{"encoder_inner_norm": false, "decoder_mlp_ratio": 2, "nesterov": true, "epochs": 26.1, "final_lr_fraction": 0.1}
Rows from block 3 of the audio encoder of a small audio captioner, named by matrix and row number. Rows with one number belong to one neuron. Each number is 500 + 50 x the weight over its row's rms, rounded and kept within 0 to 999. All counts start at 0. Numbers have three digits each.
After each neuron's rows are labels from the 100 clips, of 14976, where the neuron reaches its largest size: "top examples" is what is common among them; "peak in band" is the frequency band that holds the peak. Only what is clearly more common there than usual is listed. The data: synthesised imitations of 52 everyday sounds, one a clip.
# gate: MLP gate (encoder.blocks.3.mlp.gate.weight, 576x192), inputs 96-143
# fc1: MLP up (encoder.blocks.3.mlp.fc1.weight, 576x192), inputs 96-143
# fc2: MLP down (encoder.blocks.3.mlp.fc2.weight, 192x576, transposed), outputs 96-143

gate.326:564575512550497507504479445505408458480473486443459587516406475469467512492484506571485465466538454496579424474485557531495555549527478555466525
fc1.326:540365539578537491483484420420474562491432580419552511460479524498529501549466462526510468502487492443546498461481467517490550518469452570477479
fc2.326:594494441484529534587479538490510509469514521564604514492558523497401487492574507531527501503527621520605511500481513579517504539479499384507463
top examples: text has "noise"; rumble
peak in band: 2000 to 4000 Hz

gate.143:493498483502499447402452466456422517531476575500612438495477378490480585539529470532446575478549504535515541520500476529558513521535440510483487
fc1.143:524460503457524355577508543400573487517539465487340573529555454542454567457497471498565492461575525542544461495506587424495498617478553471497561
fc2.143:474437446574397504439527469508521527480491569483479418524517509522487514480481528630446506435547485553423576509497460487486428501605532514572498
top examples: text has "noise"; clipping; text has "clipped"
peak in band: 250 to 500 Hz

gate.364:490620540514439407508404440497514513482567538499446560494504488540487528439549430513545528459561558481514374491545484571547511450474436544476426
fc1.364:604566555441522499557453478491548514416492484445439644451500485560549479533494429486428450497536517502427508476486574504599486592513464433530551
fc2.364:392506514613512492465416513528424484442496515454537500519567541495472475530547582517518474513448544514585527564477642534404478355522471583498565
top examples: rumble; pink noise
peak in band: 250 to 500 Hz

gate.292:530514637420468502526532575519532503528480447447474503530551461521400427451605575580410441467487531481417584624469448424492473528524509476509495
fc1.292:483451550510397519538473483441441529483503517421545516446524485482512595454475547546489467514458466505502413513522504560512524493437455426544424
fc2.292:473445438510446464498559653477520523467544479499549493501486495515457461463510588472401486423531563496372523510509499580491523492517571533500539
top examples: crickets; animals
peak in band: 2000 to 4000 Hz

gate.227:468560453530464477407509518416506581468452556550499594434434537454444480512477532543587543563482382451547501483464531461523513474498517447495515
fc1.227:489470574446511592562458543448516439446549519502509579541520467500524492595476579401434484505392519422542508511495465455539465536524472368565501
fc2.227:495530514535494547493428479395487497511490560549422418455474544477494391513546528472516541545537563483509558387498547476560514495468540473506565
top examples: fly buzzing; whoosh
peak in band: 2000 to 4000 Hz

gate.507:574523451446450461492511469437524486541390456481522465500553571549588494552497557495551466429544453609534536533511482513512516567526540500539474
fc1.507:473490543513560610468532442617521431527533474449443566513475529487451440529469484537556481566401425448424588475473534436563539528595545554460543
fc2.507:545470488482567437516516481464468526473502536371416444533562489577552516514446496554546477465527470547556518505615572500472566441522519426454458
top examples: people; engine; applause
peak in band: 2000 to 4000 Hz

gate.445:496500455396521506470488489411505455496469635579497547513575423461475440566486471472545441537509534409556472483530528517449459420535590566417461
fc1.445:433495485441528456498532479521486491519391390474519533570598507552471465475557587479417540443575481459506460550490401501353516506518457451517439
fc2.445:557484492482530567474575508539524534539521517616596534448470521451509444485466463468503418509404454490532444544511462458532543428415555517541472
top examples: white noise
peak in band: 4000 to 8000 Hz

gate.204:475486482506456586511492434475465457492474496468499434461586490557638481522532427506518479576511407462510517490565469417421384505463565488534575
fc1.204:588532558584406484419490497527516507513502442454446504571567472568515516493431497525432534545478463471512486510469491533432483489384507451486520
fc2.204:416488592458441379566437581395421509588569533577475457414489542428452555457555578519504525493523392439537500538528460481502514489501480512408488
top examples: white noise; pink noise; group: nature
peak in band: 2000 to 4000 Hz

gate.362:516438591537423514565535445530550551414566530503531405525501434463490499507575422562563504456479518499462480460508572408464491461510444577467469
fc1.362:482451599501463534441488476573511471464440511572475454484460488463449453507610453498485469436504523449431523451507573541540446497532458500466459
fc2.362:474541568517481557540531483427491434398575553490550444517477552505488537478554470510476490470396588483565501510392575575611563554516541451495534
top examples: spray hiss; drum roll
peak in band: 1000 to 2000 Hz

gate.349:538511525453522544456557447489493542478537540521417479508552490495498505462511513371583500531538489465490522533485576559637500558468436515477493
fc1.349:535409546540434431385516577448498516438497476477565503569561560550515590463504471518493490507481490599449503475539563498542499550581453495493549
fc2.349:453504471458510390529440472546519593534534523531438466463563466501454477495507457501500524637415487488552479576506512464489516507528490545482449
top examples: rumble; quiet level
peak in band: 1000 to 2000 Hz

gate.44:532506522499465454547313399509483596557465574548522516548485419493495377506571477537471491501465462550488496463427488457551489443514546409500496
fc1.44:483516462480488455478557560543501493519531455492462495555461580470504510508443462407565409523596512444567400547555469643398469486480459541474518
fc2.44:537537501540487542572481451567557574404424477490530528514462479554462446452491507486475476507547452549486549556467511599506603521554458463480458
top examples: text has "noise"; group: animals; howling; doorbell
peak in band: 1000 to 2000 Hz

gate.97:478492493547580464388426566520454534473507452530548482532487506567504488570413522552446429486523503523563474544491523467527598358448546471460524
fc1.97:487500450483464513599514497501576489501450463414457530431554480495478501454620431540550566512572486514475564436456485513470439614499473553493534
fc2.97:496406447555536523516537420516490434563504507493562488500529542455502457521538547534511522426450562595503594497502555458523578401488502563529452
top examples: muffled (low-pass); pink noise
peak in band: 2000 to 4000 Hz

gate.181:409452471510542508547453464497540659520529533584484497559481576469478486441471463553579492490443506496552569401465550515432533498408474509453556
fc1.181:400436437465515551531554523583468493442469552412518483500542463364484595539552511486523459422507561471518473555473474489539457546614462552367499
fc2.181:396537615411587522543501533540441457433417514498460450533470561497477535510533460376407475581545423489503386532453523445438507444476503566480557
top examples: machines and effects; electric buzz
peak in band: 250 to 500 Hz

gate.78:539423524578639498419435467453474416469434557469469488535555510436504470581574479579476590489351450458457443510557535581461507525535532549584507
fc1.78:477586507538475511544457488435453581450415520514496483545497503399552483461422540506490488400546520436461390575473553513517569509440473604506444
fc2.78:470488548512516472489435575532580503524508572533439550462569550530541506475510513534487502564547544460496519535530516584434485525515505476510426
top examples: siren; crying baby
peak in band: 1000 to 2000 Hz

gate.420:581464524522510487524462518458500514487467573548371509518491479455595488430462509529512528518560487459578531500474525470468468544533508467483596
fc1.420:506547474501449481518565426512491487454530614444556509492358502568479465601443520478511471438512505477595458488581504458516618516531546428518545
fc2.420:482478508520536428495508597478537397453471544513437406491466492486514603451583583494461474561514511572484503532519442470545374585543576508537546
top examples: muffled (low-pass)
peak in band: 4000 to 8000 Hz

gate.113:508411516454627449442436566530521445547501518500433441481451462546432554506468539567481488500513524451542459492475512521443496528397466529578447
fc1.113:559440543470518515466541497448466510515496472501500446461445545528432588464513475462574394455442520516608592496478472504502457557490480434442553
fc2.113:480610542540511485422544479472522536449457572520571475527467509558469462521406467572566436531505510496519483470512383481548601497415496460472518
top examples: rumble
peak in band: 4000 to 8000 Hz

gate.201:579468495516529522490485494493452498614556524566521517542507454495558524544445583465505668477494480458454469520485493470495471440552549534600473
fc1.201:468532509490545570530471591525410505535503453489511487489553552467518498506510623484525535434442527498544565457524521481509384476442469448501446
fc2.201:473489408480537516494552508553566591406468496509477520590440600459547426484589485560480544518542534510518476500525461495523329469507445562480501
top examples: machines and effects; sawing
peak in band: 1000 to 2000 Hz

gate.431:482494474508557649582548599575540534518488570513552495478579464490550621540541403465505419494456485429572567448454439409485521536401481455451572
fc1.431:515565550477516521542434545535520570497543486561468476483494553511556506495539464520436423557544428544423556392552532600542446521441538435440503
fc2.431:517443594503415497496482489527431474522519466440485519514502504474538527584468480569441526543572489582456565528514463539624420481499441488546560
top examples: muffled (low-pass)
peak in band: 4000 to 8000 Hz

gate.314:510502538407499459469439426511563545531450524531437503478516478542464417529509485556597455479583543530418445484486544544523381523463537519454480
fc1.314:585462510469505464508501566440518558386568564560450519510493445472570486524462589455611475479506471527487511434520596461483463552548527432453425
fc2.314:491517437382575432576532512481576531518487494566504552533474497589462452558454531467602466499560609547488457506494595528435404464505596479441563
top examples: muffled (low-pass); text has "noise"; rumble
peak in band: 1000 to 2000 Hz

gate.48:423517429501477517495396521478578457501538492430530477462423520450458451544465452464555422522502512460587465483507574504422431598445445498448417
fc1.48:500537567482373490426444617440456498526435555457471503553507384508519572493501523447449533551558560537424461533415507485456524510529448444522607
fc2.48:411565463479476600525486524472486491495458462500499557583512433476560494562445428515447532525581499502553461580527535504464550375477573539428598
top examples: fly buzzing; crying baby
peak in band: 250 to 500 Hz

gate.571:498544558497473486442427551543482510475462512464580462477639444511562436525558417482450479602463456442526528537475448537495393480556539504451488
fc1.571:528448572534502535599463456585489498493504567416556581537472576474437508520512548543533525543589481454511470506502452544499517503520494484486465
fc2.571:511480477483541452497598521510458447527549466523544407400406418543583449557477540444564495514463438487516503595461431513615526498505501589504545
top examples: household
peak in band: 1000 to 2000 Hz

gate.318:521489457537472503443442592498497606458484491535565571469468449550494514460557396588553554530474515434550470546478443519499528473537483559441547
fc1.318:586537499474459476546507422468424500553469522428503493528556502419520435539522666465549543512506489520447569547409489489503521521515470470488515
fc2.318:465429564509435527558583637455528590506473495504551541538541558436480446552447465569482452536436494449469477502474519546507441541530450549451437
top examples: nature; pink noise; stream
peak in band: 2000 to 4000 Hz

gate.432:547456442471536597501575520502540461518428499534520535596468540458517452606541511635453507475450486533505550450409453521509586562428459524532488
fc1.432:384529500574527451553450414502515489512532432401439388537498573514578496496523555473526510485510454471469452495429449408499479468461494463539570
fc2.432:506414475515500491517571542469510537598471536523669539547560555486468476451519456520546517447460506547468401529526511472463499489526480441536490
top examples: signals
peak in band: 2000 to 4000 Hz

gate.414:528459523502619427503473533525469433440544489422454518525472457549560513574600553537547519531523502508556491484460493510403427550488578377421457
fc1.414:512464465561541593502498591515488530557498521479486489534567448470458444506571580515463437547554457529499510317475583452470455582464536538431562
fc2.414:485463612541541506493469487569476501477496534444497586602464400453495451454513553547478538445528455566386516530468479599557422552471482594506494
top examples: people; chatter
peak in band: 4000 to 8000 Hz

gate.60:403397555463423492557467495485555528583461534579529551444639601417524486419472469546484548498528520475445510451575461429516449496531486474450513
fc1.60:502487499530480558495603472470519515586512569473514542523548492463531501506488530592493495416494507489581542460547568504505519567370491515543488
fc2.60:453531459536558472591416489451450542498501431589492461443520432540466448441570481600533550513505464516569582572551577493524597518536466547448495
top examples: spray hiss
peak in band: 1000 to 2000 Hz

gate.256:447506527414496542471492503497459557479440486504525411486588502619538551456364535470484524604511462513562486493556415553509451509414470513554492
fc1.256:583538543547548604507520511595471481486573461494506447469490563460399498513595538470480532504543531582481415571452497487446531544568500522608497
fc2.256:574523501469496500516542461574578424576444470490502553452481478506552499566510366550482506467442561560537420474559439482499532565498511473558490
top examples: white noise
peak in band: 4000 to 8000 Hz

gate.353:544498511439503455464445481451495531411515541545625521444610448533504479570453493495530534573448393404511445486499468517581510530549476473463523
fc1.353:653534522527557560461477466500542574470506496506533491525507507451510450504575530494407471497515513465466488478484473601524544530484505450479540
fc2.353:447501548430514529513386549506492520493617578470423504429536467506446633488454472466505466461438615412581463570460560500561381541568517456517519
top examples: reverberation; text has "room"; text has "reverberant"; muffled (low-pass)
peak in band: 4000 to 8000 Hz

gate.335:484583528524492498509465500526476493494498489467653511446468440497515536425528508536536452531535449542476513557622478409587468441594536544449479
fc1.335:498493445517454483482491528549436486479421526511509594470449549507496457610512521448496513498485458462557504431493545393540357466483490588494438
fc2.335:464596477505508419501452467555521503488567467545473478604432538568496487551568376559576449503534486462485485423517473540475493526588473529421496
top examples: siren; signals
peak in band: 1000 to 2000 Hz

gate.152:452507520463565489478427535521562493508495516465523560578480469427524455405428476454590494347497467483406492558493534455514490559360474517510400
fc1.152:582523524570540526569522536513484539548488498476475502504511504546480506480449542487503445478519560573540515414521528581600457539620556516506506
fc2.152:455580534498618452577489559529462564493437567566597636524495484503453461403391487488534454592492534502473557528477481481553468512523513478456474
top examples: household; coin spinning
peak in band: 2000 to 4000 Hz

gate.171:504547586491476527446455506587533421563518437458537534449465457475438482524473554535493478563520474551551560552537518500468466529509528526436452
fc1.171:421476460535502474536512497521433528544535488498452498492446521475543512560501440437419589460579620449600412481498559421408456432503521504522551
fc2.171:541449550621442442455491554468489457515462547505512554508427471518481453443473389509480508469425516478504410531428378513548537423571435488538590
top examples: siren; crying baby
peak in band: 2000 to 4000 Hz

gate.257:487537523549543522457518512429481606504531586510594527503433540571521468403491463512422551479468457455530459385490495508459578597462538459410522
fc1.257:570491464541510513490500513335461470503483547464484502532503444510501448461398459541497460573505442503512524502536595518422516566407553522527526
fc2.257:611418507559399476492460481490538611508522457445527554474565489459489394508554627499573513593520482546592463501557559488477587516482517555519551
top examples: electric buzz; mooing
peak in band: 250 to 500 Hz

gate.436:516467462516466452504543451481481479492547486591502570511491445454514526471426456412653491546463528511511503474538510478532532547569544430499628
fc1.436:506550515563434498476598513460478420587571471495489552488469520451522528516500534551619546524509483534538521526543530495636529538547553402511608
fc2.436:441443503493423572512538491517539485535513444483458457521505569492508543542489548422490500498516558550569571519473496499494486502515503615459400
top examples: siren; signals; meowing
peak in band: 1000 to 2000 Hz

gate.176:544494427502522590569513494489566580455549505453526489539526486512547475552371513556413485515527599464427438555475411517515506448549443513415495
fc1.176:516499451482510504487398440562539430475443520514461402446494519534432556485564501528496524614510492480462517503540418547504566439544480418472535
fc2.176:523489455470436475416448464406554484491545482518536490529417500574549480424523453467584496500405564472565480523445502477600491505385526476548506
top examples: white noise
peak in band: 250 to 500 Hz

gate.464:554426504460557493527472442485592496470484456412470551422457405495400503561485503509562414540454470585487513489459500538514441593517440539527554
fc1.464:436426511500524453559540590478509505455424581589505470482473507472467510516500444440449562499534502430546470515570406478562546523521428538477437
fc2.464:551491470557434383554538514469537495452559447481628439545505497510465495593381477500512561444497498559459574529440500540531522549545455498579540
top examples: signals; siren
peak in band: 2000 to 4000 Hz

gate.94:582478569508485481419506619581438534557486542538495507498514433559511505522500445466475471476513487539545467340516513476549447486448502583498529
fc1.94:429589547485434575530485453420543489494474518522482554479548511472553509544529528513451561504491533517442528508502467499515496444458465479473490
fc2.94:560546595414432473391522475553497508422569449586520371575426570464544479488562532450506370528490484450535501585438556467491475497433554457524487
top examples: white noise
peak in band: 4000 to 8000 Hz

gate.285:476529551508550481402526483528429467568433489543441490421481487514572508510539439585469471462471498491496400420487595587523540566592414549566553
fc1.285:565507394437452583534482472564475452463485499412576468517494399511622504493524422511403449546452539564450512463535512524551504503507464587524529
fc2.285:529461528438510450581427570520446556576470549551498441480565573475487522436446554496465570485532425463522514456504543493554497528504600552502445
top examples: electric buzz; machines and effects
peak in band: 1000 to 2000 Hz

gate.528:488466490484444392469511453556516533472496513481563406525531402520567443562571467504496482490492471465522583465485523479529503473524491535431513
fc1.528:599473519422501540566498530432452450475421458587549511458410522417491528456508540480456519529470448583594456559466481478462505494443479483593462
fc2.528:575463587512509475360487521449499450572465492497450524467519561432461522491533543551520460586483399460517508470616585469461471533543522540508574
top examples: crickets
peak in band: 2000 to 4000 Hz

gate.50:425454532344514444487514496451519523468448509509387527516395530553502464477495438479450450433531449524551441480478551564544488526457528487564563
fc1.50:577484446551470483501447372631527437538552542451488490490489537504500439528551472518569505517457498482525494556427549441411433499523516465329504
fc2.50:522551538479535488454556438398574433456459523540476533410488431486438503570542493505438447493485525560481455482459422478525588471466502502498506
top examples: spray hiss; drum roll
peak in band: 4000 to 8000 Hz

gate.23:561510519580515515499526535406505547535504502461526489466544455527494581576429421465577521427482563450448511498540465391508549510394564457447510
fc1.23:492407534399509440437588551543527519580447543487496440579583627518482484470498420557565499451518523513494470590561488552560504489507523449376547
fc2.23:434486512524512367561487544524494529539505506469591427439503446550512488462435554454548423507507356459516476544463563484510519548533467521577547
top examples: machines and effects; engine
peak in band: 2000 to 4000 Hz

gate.114:545520468486425440491450530536525561442488477561462463509439504503508524552468453544519517472545467543471439545593526428460513422432558523507505
fc1.114:494400523519454519487563513540469476533381503444608537516578472493543465549358476546534538607503505563517509447450522616537496458571446460535512
fc2.114:485485479574466409579513447427502591385463505448444485502546420444535543597446479515523560508500493485491452534485508439523499529581599459545538
top examples: siren; crying baby
peak in band: 2000 to 4000 Hz

gate.85:574478605496442576551474542518488492605484530488482603510449541469419546446516429490528567435510499542492559497480457570499483482446444428510573
fc1.85:441432533503504560550510567542511399533514499433495548427554423501447580557539461447486528483493558541464589514511476563443530558480417413567606
fc2.85:507554548498444460409451503530552496568455474474530498507494509494445533495470571598500496510454562520530491510576568517536490519473501542523481
top examples: text has "noise"; household; doorbell
peak in band: 2000 to 4000 Hz

gate.538:431561579526477494546514563564470474495414449520469499523580517443508548516447539554487469503452522570478493540484467464520481548599517589495554
fc1.538:473533496533440572553492547589462467463451451540523513599572493476520522501529539542489477416503509516455444520486423507405577472467508624457560
fc2.538:465584501529485514619521469528437537519410477504441571461480446481470501477522417555503510573496446470559552474450558466529602526556416425547545
top examples: spray hiss; waves
peak in band: 2000 to 4000 Hz

gate.319:476504434519521460557515545450556532475529474490444485551481497435542551474464511569532493416541545498508511459479430524455433598475593488506584
fc1.319:460570416534443544523522524546587488466503473451497470551481562409559491559492462454451449478552610527513517503519394454475414505553447498501443
fc2.319:473607471497606512499481529530413547518428491569558509463531587479522469454364484447520504559547488487515426492509571521570447547368510580472411
top examples: household
peak in band: 250 to 500 Hz

gate.241:420489411474478461398494519441445482538479520533499552569509428533453453514502538496525498498540408449542404493446541484469643542443563488477527
fc1.241:467523560407492620499449518515452494466505421382530542567509467531482458468441545548468523509492507575551485437589512458470456455466521528473477
fc2.241:440510480459420494508484513491449547496534581499493487527552469587528529568458442504515494538462523472559475506443574397465551544533479516441496
top examples: rumble; thin (high-pass); pink noise
peak in band: 1000 to 2000 Hz

gate.560:551464417468429505532569517457573503527591547528430539538580463509468431544438496512571550528512631465524537583475479467462504527503505435502395
fc1.560:506545476509523525517546537422489470532510567461519468472475439469494577597529416482500448511498494598582589526537486507425542499404464403557557
fc2.560:550466458519554436485510508369466453437431541597530462433476514566411492446553476418568580464474430439553456410531563445527507463556538551494502
top examples: nature; signals; whistle
peak in band: 250 to 500 Hz

gate.175:437533561503547532450557544450542518567583503448480491445522520603482616533614466465420564445555497499561523469516453543411565454428443496475537
fc1.175:512381580463413466565522602494514522570507550506475486560500499540565545561539466501422417495549429551384474444482604540457480566575527542488544
fc2.175:506562474451421459564604493519470502535500439498511509480533488487435444544593435482411407576537521473516499440572407450512526527512499498507541
top examples: white noise
peak in band: 250 to 500 Hz

gate.188:600419580492528450526475555450457432458477521451554576468481536557521502520548466563491469450471439486479475652513533454531508503546526534515488
fc1.188:475537574510494546581618518529518551507467417541424504553573501437577431443471436501518456491513501506539493498388456574552485510521495554478491
fc2.188:443484479495491490518457453489504475474554514487525536415528474543413463411532552532414501515514424601513496574585554552443530549477465535520510
top examples: people; applause
peak in band: 2000 to 4000 Hz

gate.382:449574550411464615439491530515492523495575463460428474568603477453507548483501478578552508547456527484491517564478414512431498527551569491568414
fc1.382:550470482523507527514461580411477435492534456522544607502492393502601461473480493449473502551578424454493513542497473546515597467545505547478506
fc2.382:491440427508534461504474495389474499613541514516509504420427461519465554440496481533486539519449559477554558554470505473519421456559436517657434
top examples: thin (high-pass); text has "quiet"; white noise
peak in band: 250 to 500 Hz

gate.378:444498497424462492458502479502539483474515503550477526498523500522361500469559462515533468614554492599567518509427462466597545390544502511574549
fc1.378:433454488583478550516521549473501459491499484554488469474446465534477499461518483592484598451499607489544479496427531542441541572513588486480477
fc2.378:517485458521496470349434526435464536571534443549423534533423456478489516430489439579567483434463517635574410475463588529537504477534522514497584
top examples: muffled (low-pass)
peak in band: 4000 to 8000 Hz

gate.42:492429479464516499536535441500460501477510456434507536486602568496533515539563561509493451541474470627565483484501490504452486398473492498522520
fc1.42:477488510459557450488489504464367556424599537652520482482546512465551519535470558382497505431512506491450546519545531445531489556509455434522540
fc2.42:415478569491531503564444515466427534496559467555527575559450404462483486541509507617580532498468558432464468584495493467485505478499497456485473
top examples: rumble; group: animals; bird chirping
peak in band: 2000 to 4000 Hz

gate.542:521513476488496496450482367491489532527461586559463524549522433528487478487477468547482527469623351466489550509579476649489463418524570493409501
fc1.542:536488491436483578474497480544443461528497417460525504530577497532490474569516509481440421491523497449473555502520528499427459450488568523367537
fc2.542:509412408473496455572504618460425617560498511528497412490384594481451510522461493577513438564470485521488495530469452502572479581474506565558506
top examples: white noise; pink noise
peak in band: 2000 to 4000 Hz

gate.309:462443498505507465449403572483505449504522466547505586546495549463517450426487479475482444541396545516463452541546539418580466445469522488530454
fc1.309:424538448529540548450550559442489574554510449516450471545535472405448520533440546523506423387546459544414384457528520518476497420461484529536494
fc2.309:564419534426485482646568486586457590474499529520470538462511515558531420418498447484472546427406556514486529502524431437592604498505476554530508
top examples: reverberation; text has "reverberant"; signals; whistle
peak in band: 4000 to 8000 Hz

gate.5:460541422596457403474505440487499514404554566598539468496533583525339556517514439539617483398458517603508462510488543517548453567569578544552498
fc1.5:466514609490484582511441439522467502555483510502533534540449488474536494502423487560437540454521509462488432499557429558581563446480541522538531
fc2.5:494420532474496589432435544482585492471511525549477539553569532425540510419545367473457587634516571459545474582479421443479514566539472506495504
top examples: machines and effects; explosion
peak in band: 4000 to 8000 Hz

gate.180:501477505449519549454511437530607559466409511457412458522514422397588567437494474588534542477455533435512587535471396471471512597461527493518495
fc1.180:455475416526492514478371504528553447502429440482427495461403480473500518539528618564574419444390550464445538448446545442557384522471520536518472
fc2.180:429488542561549518518547582529476521471505455490595486512537560414432453421505552500484495462488436496482474580508508463450599461558442550552514
top examples: thin (high-pass); nature
peak in band: 250 to 500 Hz

gate.128:571559618475430473485495574534478562537399514436462500574435511466447477553567588533520501469486533489484568499531539568551579494489539484394546
fc1.128:468424459417530511527458491379479431461489449547525472479407455475496450539560538512512464487478500553581528494447459537512552456424584468500527
fc2.128:565572407544564509463484520482545560564485458569506598475521541445445565545391463434457551590524414472437434486532429535532581563510561501527563
top examples: household; doorbell; clipping; text has "clipped"
peak in band: 1000 to 2000 Hz

gate.38:531444498561506536483477483458506417547421553440461431550551575479496472570458533558497452529470478396456461583494367541581529555485557423503473
fc1.38:502497446480516471473508555588503524522523515504503539464455441537475493488551421485507530480403531565463496462522544440422367536534512614473574
fc2.38:491465472444630470500479564512553529436549541445627519571510535537504556506494465523511543432557460478452466500475526473537491535471438508404492
top examples: people; chatter
peak in band: 1000 to 2000 Hz

gate.140:513475484475427405507480529426613539528483591539625531511604462536482598483464529485493419427563552510440550508447487540549537505514454603500555
fc1.140:551480423523605448559509462615412525502527484524414584491532497487454552494484529532382545542465486465540431463569551498419450442417482444534459
fc2.140:562432473455473420563612489510458502503466495558575532475449553351583427495522457528474480463465585522482524525499521488468628546515481455550484
top examples: machines and effects; helicopter
peak in band: 4000 to 8000 Hz